config = dict(
    tokenizer='word',
    encoder_activation='relu',
    encoder_drop_path=0.05,
    encoder_stem='deep',
    encoder_avg_pool_shortcut=False,
    encoder_widths=[48, 96, 192],
    text_encoder_activation='swiglu',
    text_encoder_mlp_ratio=2.67,
    warmup_steps=210,
)
Rows from block 7 of the text encoder of a small contrastive image-text model, named by matrix and row number. Rows with one number belong to one neuron. Each number is 128 + 24 x the weight over its row's rms, rounded and kept within 0 to 255. All counts start at 0. Numbers have three digits each.
After each neuron's rows are labels from the 100 texts, of 14848, where the neuron reaches its largest size: "tokens" is the input token at the peak. Only what is clearly more common there than usual is listed. The data: short English words printed on busy colour backdrops. In brackets: how many of the 100, against the usual share in percent.
# gate: MLP gate (text_encoder.blocks.7.mlp.gate.weight, 512x192), inputs 128-191
# fc1: MLP up (text_encoder.blocks.7.mlp.fc1.weight, 512x192), inputs 128-191
# fc2: MLP down (text_encoder.blocks.7.mlp.fc2.weight, 192x512, transposed), outputs 128-191

gate.352:153156154153131177131144159167128086149096131108177117160146134140130147160119144157092162124109154098071131103152164114108098142170130105125154115132094128147120106111135137147094100151093146
fc1.352:140147152143113165131152146172126087163097140110171119160144119129113128154131153165104142122125141105085143090149173105111099123172137120123153114126094139155118114106149128155094122145109145
fc2.352:145131119109134131128103127091112117102122112097120125112145110132169128134098127162157093087133109148124159093133210106161121188153116160112123085138153152148155168113100111117120138115130158
tokens: "coal" (34 vs 0.1)

gate.270:091152158149153142057141110137148104133095111163111145107094138110125112104102106121145124167145126137133128095103104140164146180154115114136173171181120169150140117137118119090150160125120131
fc1.270:164117112102089118182134146133096165135162147129133114125177114132112149146146138150113139085095131155098137157154141112101131101109137132122111080090156086137102142120142130158143102131114125
fc2.270:126149154104086135119139134131101144129127122159104124139181104113155125104125160119100132100132155151083117150110128123104140106155151139089156124168152111157100120107106124059140113153118125
tokens: "land" (57 vs 0.1)

gate.235:094130107107162167104073130123157141134128137151174159163143122125131146127125143118154116179115118131138137113093111135104095169134146087110119155126097156142128100165107100107128142111109128
fc1.235:108139131098085133105154124131083106124076139108139116121096134113106143124112154101143142146122150103123141090111063131144085106086107099107171139131149148138107117054124135113157096085151150
fc2.235:108122129161132158098119114139118120156103108148160121151134104107122091115077063092172153162160108152140164131117156096136153137119117098145143152174122153095124100172130151126123128101118091
tokens: "land" (57 vs 0.1); "tent" (43 vs 0.1)

gate.394:148091166103151123135081134161129120140095147190072140127140104110128137146100104114121101127162110132127135104166123113072161154152104124180137085133124102118118125134119105120161130154098121
fc1.394:121154098139113160119138154112160128146108136080155116112125163093132134122148122162105131137107096141130156182131137135161123098107175116120125194081128126156097148112145154095129128156080155
fc2.394:152146134155123107167159138131134111147125084112141160155117161088144132061192150116119138144126110149135091138080144149132145134151153131158112147106113112102172118151146104119134178169115132
tokens: "boot" (55 vs 0.1)

gate.214:073125137169134114129150131123130144093137093142156158124117107141168125108130123137155123147157163130122093158131150124154126117106135134145139146089124139132135149142132134122103098116087113
fc1.214:180163104117150121136094151110118119144128168163119106142108155127115111134125122105091115111078092115139168138148135084116135116134129124107121135140151114151105091126126149158122131134170145
fc2.214:138102140140110099136115149102127155127132159137111158108120146154130153164162129146075105124086147076064127165134102117109172133124155134185156146090117147148156147143113121120133141127147099
tokens: "oak" (52 vs 0.1)

gate.163:114159102174133100107143110138143138179134125088147135099136122125134121125139147123134118116117121157137108096130124132162104096110155122110097118146130079149106118161138128133127096108161127
fc1.163:121152102170137070131141145153135110176134125095146143103133123113145113119146165134123131102156107159164102103116119134161083123079126117105138117131148088139117148140165164114123111131125142
fc2.163:140148051135117141102138121143173085128164137105155134109128119105128136152157167118157133129144080122130113113099127106149119113134139163142134109175101061119095159112123143100136124109143104
tokens: "<end>" (100 vs 33.3)

gate.45:147166146157131141086130109130117133134116054095176071092122085112123126117110128126127158142129161109113140146099178134111109137160109122125118142151127138140079123168093130107114082121101153
fc1.45:153158140130118137084139117119116132142120057092154083097125091103155129128101133137120171143117195107119121129086175125123112133149123115120117118144116149147107131180101142130141082114107144
fc2.45:157136149117149119179117103148118150156111123126149080100125099140134158170132145151115180135117129111096114144112182095133153147114111106113143137102132138115112098114116133176138128143132116
tokens: "hand" (63 vs 0.1); "name" (37 vs 0.1)

gate.195:127125148134107135091138136130139190099170151129164186124094139126147100168129092171142112154099143119134141167131118084119118106101168169083160120139138082146122140110103127146151160149096137
fc1.195:098099095135152102146136122138122082148106108101104079124143134132121164048134120105172149109120127146146129111156114173148097146129102108137086132156107170092124153125147165127104102126149074
fc2.195:128173125087108102132114121151151146087138158109123162145132164151142117114127131142129122107083120124108114143123119093077145134108119111087118112115127105126122133167132105140153128145174140
tokens: "dog" (56 vs 0.1)

gate.355:146098137108121131109108152133158116144147124096152118133116160130119163176124136117143091203116174116126148104135099157153117157144103115148143125131150120117134129153162142113128149108137146
fc1.355:135127140133064116106152165148132104161134147119176155126134121142134156141134123142117072179113140133080149111144140122122106152113105084152108115109108121120112113130149123099139155113108143
fc2.355:108138162143098098156125099120065109086135155116133114176120107093160114137130107115136127133113074174127096148107111115127156157142115133171111116108115157141093110117127112109135106124163129
tokens: "land" (48 vs 0.1)

gate.201:126120107142157156142161174123109121125122148143140157158165151142102074134135097103112105070122162133098128155150123161100095116152135145136102131135146130146102131108166116101096114179151113
fc1.201:107150134116084118141072094112151149112122143120128122110088099091147157155125149147126144180128087106171155094131145126150162120107120149118144110121122128129120129137094156142140117069093137
fc2.201:129142162170122092129124148100158128155102152081127149148096185147144150103110138130135094124119134127097150159116147059144113113101134095120173121159097109105143123114083134132127077109142130
tokens: "<end>" (100 vs 33.3)

gate.227:106119138133118105129086088137128128101123133147145126120096145141132075124116143145158131199104134220118141092089108142151135135130114100174107145148151140131110151152155135106150104125114107
fc1.227:113121139095139108127080084157121105078118108136117115108087135141152112140107127156130138195104136189091145110109119153149127134139112095165099146132165146147110134137164174120134125114115136
fc2.227:082120097134149150119115139137123145113123133143124093149104159142147175152122087102149137111113138124079129105159099125117121145127129129117104135093103113126138168107131155133130124106111138
tokens: "<end>" (100 vs 33.3)

gate.335:150131147117118129137155142132101136101089126133118131084177149136078172123144185136120098172093153126096128143137163125133133157102103128106138146118151095139134098155101143106140135137100108
fc1.335:130130134183131185135084157145114135171118118130115131090149113120090135120142129108139143156142126153145093136137094169127123104097092143140151090131158131127096075116140103135183095131130149
fc2.335:116184122151163115109114144114175148171117145109118108111160122134177119134137101139129134157135126110116125128142143162109124130126110147072115137143170163135156137112101084058097133136126135
tokens: "<end>" (100 vs 33.3)

gate.143:100138150121117118112127151135129086110132103140102137070149123166098095101115115129125124124090147166097130179113116170157075126136147098110124166118137143102123148165129118118150149138119152
fc1.143:111148132125098097116134141144138098091126103116104148081146130146109087114121114141127148115094164168103134161127112150169069127136160098074106154116143141093125142169126126114134146131133163
fc2.143:100120116132127105137110112168107114098066121119143130085118115088134107135076144086132135105130140124175100181094134128154126088134124141080090115101128121150111151174140147149097164121105145
tokens: "<end>" (81 vs 33.3); "mind" (19 vs 0.1)

gate.236:123127099151092168131095151152131152167165094121078101109135115099107132152168142196130129106094106096115136185122117103122119144128133115118098138125106138121108130110123139127129157113094130
fc1.236:166113146174123100131131136162131098100105148103138133135147125140138113121108134139123128150159162148113147115125110154143137173171155186135152131124120106153157160091159085136113143115117122
fc2.236:133095100132125136154114148104142138113119128111110115095122125125153061111080136128089152122198144112136138110099087113124114134135144142089119122138092130141115136149128130120129165113170169
tokens: "<end>" (100 vs 33.3)

gate.425:164118150159117096104149116113104125125139113149135054085138099131082131126126152170150137115125110161112097102092128131124127138146111154119149120154087107126087123127086146122115070130125147
fc1.425:157124147169120128101141124088121125140162111145111077090117103114107142132110157162158114128122137150086105122095163131102125134135129142115163147119081085149096123151086144120123061097111149
fc2.425:141126116120131123124177079101091128102132125121180113147087130127160132123138081106112165153097069148097118143157108150139142129160096108121141147145144112104133136110135131136102143121137144
tokens: "hand" (63 vs 0.1)

gate.136:101102157160126140116185085175109133124141131134123154135115135097115088133115111151153109143155126113142094147076099106109114130140091152136136126182114138147124127117134098137127134141122113
fc1.136:095089161155130095108108111180100148093139129144129167120107143142118104167117117140129119145174141106176102149099131104126113149132099185146121125164114119126132137137137084111070126140126109
fc2.136:126135098147166101107155162135148160151164087112130081137085150125133157198155108152079139171149148141163127171130128130111145152147129134112126141150132109102111172165154105094132127123139139
tokens: "rail" (74 vs 0.2)

gate.369:145112152160122126116116068146087121119126169134146167115179121108129146152135178126101101157116074161135139116124132096167116152143126107182128151125143110096098136134131080137150143122143119
fc1.369:128112136185115128113117065146080120092135168127128165088171116130096163133137178130102131121095071155154140116132135120157093128161101102160135145111137096100090115134125094150143146125144109
fc2.369:118121137114142107123117089101085108141132150122117109085140110108085120118134158125130079121122126117164152133147163118124120113110130150117110095109114121138090127091094126142132152107141157
tokens: "boot" (24 vs 0.1)

gate.282:170150149134137118118140133150109114145133158116104108132101146136136109083175115155147138152169131099116196110164148108131114143162098154128128119151097098134090146156155094134108127145110105
fc1.282:095129152140112137125116099106164145112152117139141137137117141118152116129106148112139109133092118120139052142101137162095133114102158121151142135143150166106144109115115149153164122106131106
fc2.282:151169171146125112115145119128139144118131138135081106156125172104128099129124105116113135145112097095152127147134143137148126112138138126158093124155143146138062115098106113150126132137057123
tokens: "rail" (74 vs 0.2); "soup" (26 vs 0.1)

gate.290:127135096141110143128089105113163123102119147098086130087122142113118094124111152142178122162112132172089095129103101103133142099074135126145137110148127103177112145111162110121158140088122100
fc1.290:116152104154125115115095100115157111094137126118104101088146133101114102118137134146174137148149143205086087146109086128130129090080109143142101096139139114157102172107160136115153137117125138
fc2.290:089125167123139103169165143147157084117151129164148100085094086100113103160137155099141095125162143128139097103131110106087131113119120165124121143121176108119111137137086130159159115140111128
tokens: "oak" (52 vs 0.1)

gate.360:126166154136173133140157091079109077110116152113129075120142131167168103101120105120133114144135193124158123152171115113107125135097166124158098108137095169083137118124118125140135123092147131
fc1.360:119170164128167117144137098069125067116132153131153053109147108181160111096126118117138114133112173120155132141171131147097112124104149129160081112126098164073134111116105133127112101100140126
fc2.360:131142127139143106145056105101115127134125073145119118150129097131069096137135113134150151112105176110136141105122130146110134135158085117148112156128131147065134137134165129116154099138158121
tokens: "sun" (35 vs 0.1)

gate.188:088112079120110181117165115165130133140136112150148135142096108120128138120164151111122104115133118113112129128131119139120124151145141144123095098103129066095126119171115105168121109072161131
fc1.188:149079126098094179139152113157127129152155137098150138121138122119154164100155181145097142121148139121124094143127087135140132136093135154103146071150121093156180122144110094093117131124163130
fc2.188:113110111178154147138135164096127129113120182130149157138120150132140124041166109130112132092117175143132122103111168132110117116167120126124136121105134134126177110131148126125135164124135136
tokens: "boot" (39 vs 0.1)

gate.478:164148132159166145112113107157187180143129125112139156140147142145138109126141117134122100156165186145141169110112136154092138134136113133147122120128169130094118179142092103087126096098190112
fc1.478:065151137093078128162103102080120139131133155118138129124133136125106186167142119103127149128126111063121118126121121125169095105143148094156155150172120142159126115107166134126133136104129117
fc2.478:136138127154112115133081138141186098128129109122093122133150092145144144143132143138118104156164137137140154132124156173107124161139114145154130087123159140087120157161069118131145099127164131
tokens: "rock" (67 vs 0.2); "game" (33 vs 0.2)

gate.310:086125167114155119154142148081155117157135079110081152128086120131131119106114124117120108127112168138143110136153145150124086152125137081116156127101088162147125136132149107133123122102112107
fc1.310:100090129125157155144145113134150137144157169131148114134087095146103123112113166104107155166098140101093119126099160137122158116126139156143134075143131073151135137139150125126139139135113157
fc2.310:137131145140187104123150165144137141125116116164151116088112141126134125152154123093098166161151143087073154126137168108155114122079149141086095096143105112138144144115141147153125133080157124
tokens: "coal" (35 vs 0.1)

gate.268:120160109154135107131130086123099143114116119104135137105126135095154066086145155106100158148140161113130132144146121125130111112079190146163118109135118110085182145162082160135142116160129166
fc1.268:123121142099133122138146075090111152116132137148113121149091119122139094148166141102109108114086117078172099137128102125140122116121131163122143135150083142113164092129086137169151120157085132
fc2.268:142074152081114122148169107106109110149090134124151138127107121141143186107134148111144146153136113141151114125099146106099153144160093098141151159129142115190098130127177084111120119117111178
tokens: "sun" (61 vs 0.1); "copy" (39 vs 0.2)

gate.300:115150099167097145143133156150161162142138138146159193143160139133134120152096142140140127147136114165155103171129107103117118137158115151154111155115141126130156117121112097106113161109128126
fc1.300:150094151119149105110109106101095095094130116104089067108103105126130158087167106126102128126108145104110148092145149143131156128081131111113170111124136144106123149141122146173147101145147138
fc2.300:120079109146129109136098156156159159135157133139172091100132107124117091146120139156151137151158127116091098145135117144074126198128132110103149134164110151094131115114102130124168101146170141
tokens: "ear" (52 vs 0.1); "bed" (48 vs 0.1)

gate.385:147167144170177102150119157135109152160109103135150124161093142141083143166146163137152146139088119159147126133108096124094138111150128159130119150127135162101126136115175137079150107115108137
fc1.385:123147130182155123138180153169133146130176113115139139152108127148113184156169132148155142150096161118127120142095106159130109141157110162094138181148156169112120135122171130081132099136121114
fc2.385:134174109127148100140144158151130117147159149104161153130123173129078152117163091177126131086157124144146127133114125133144101093121086105135125131142150129125148103119150152117150115118172153
tokens: "<end>" (100 vs 33.3)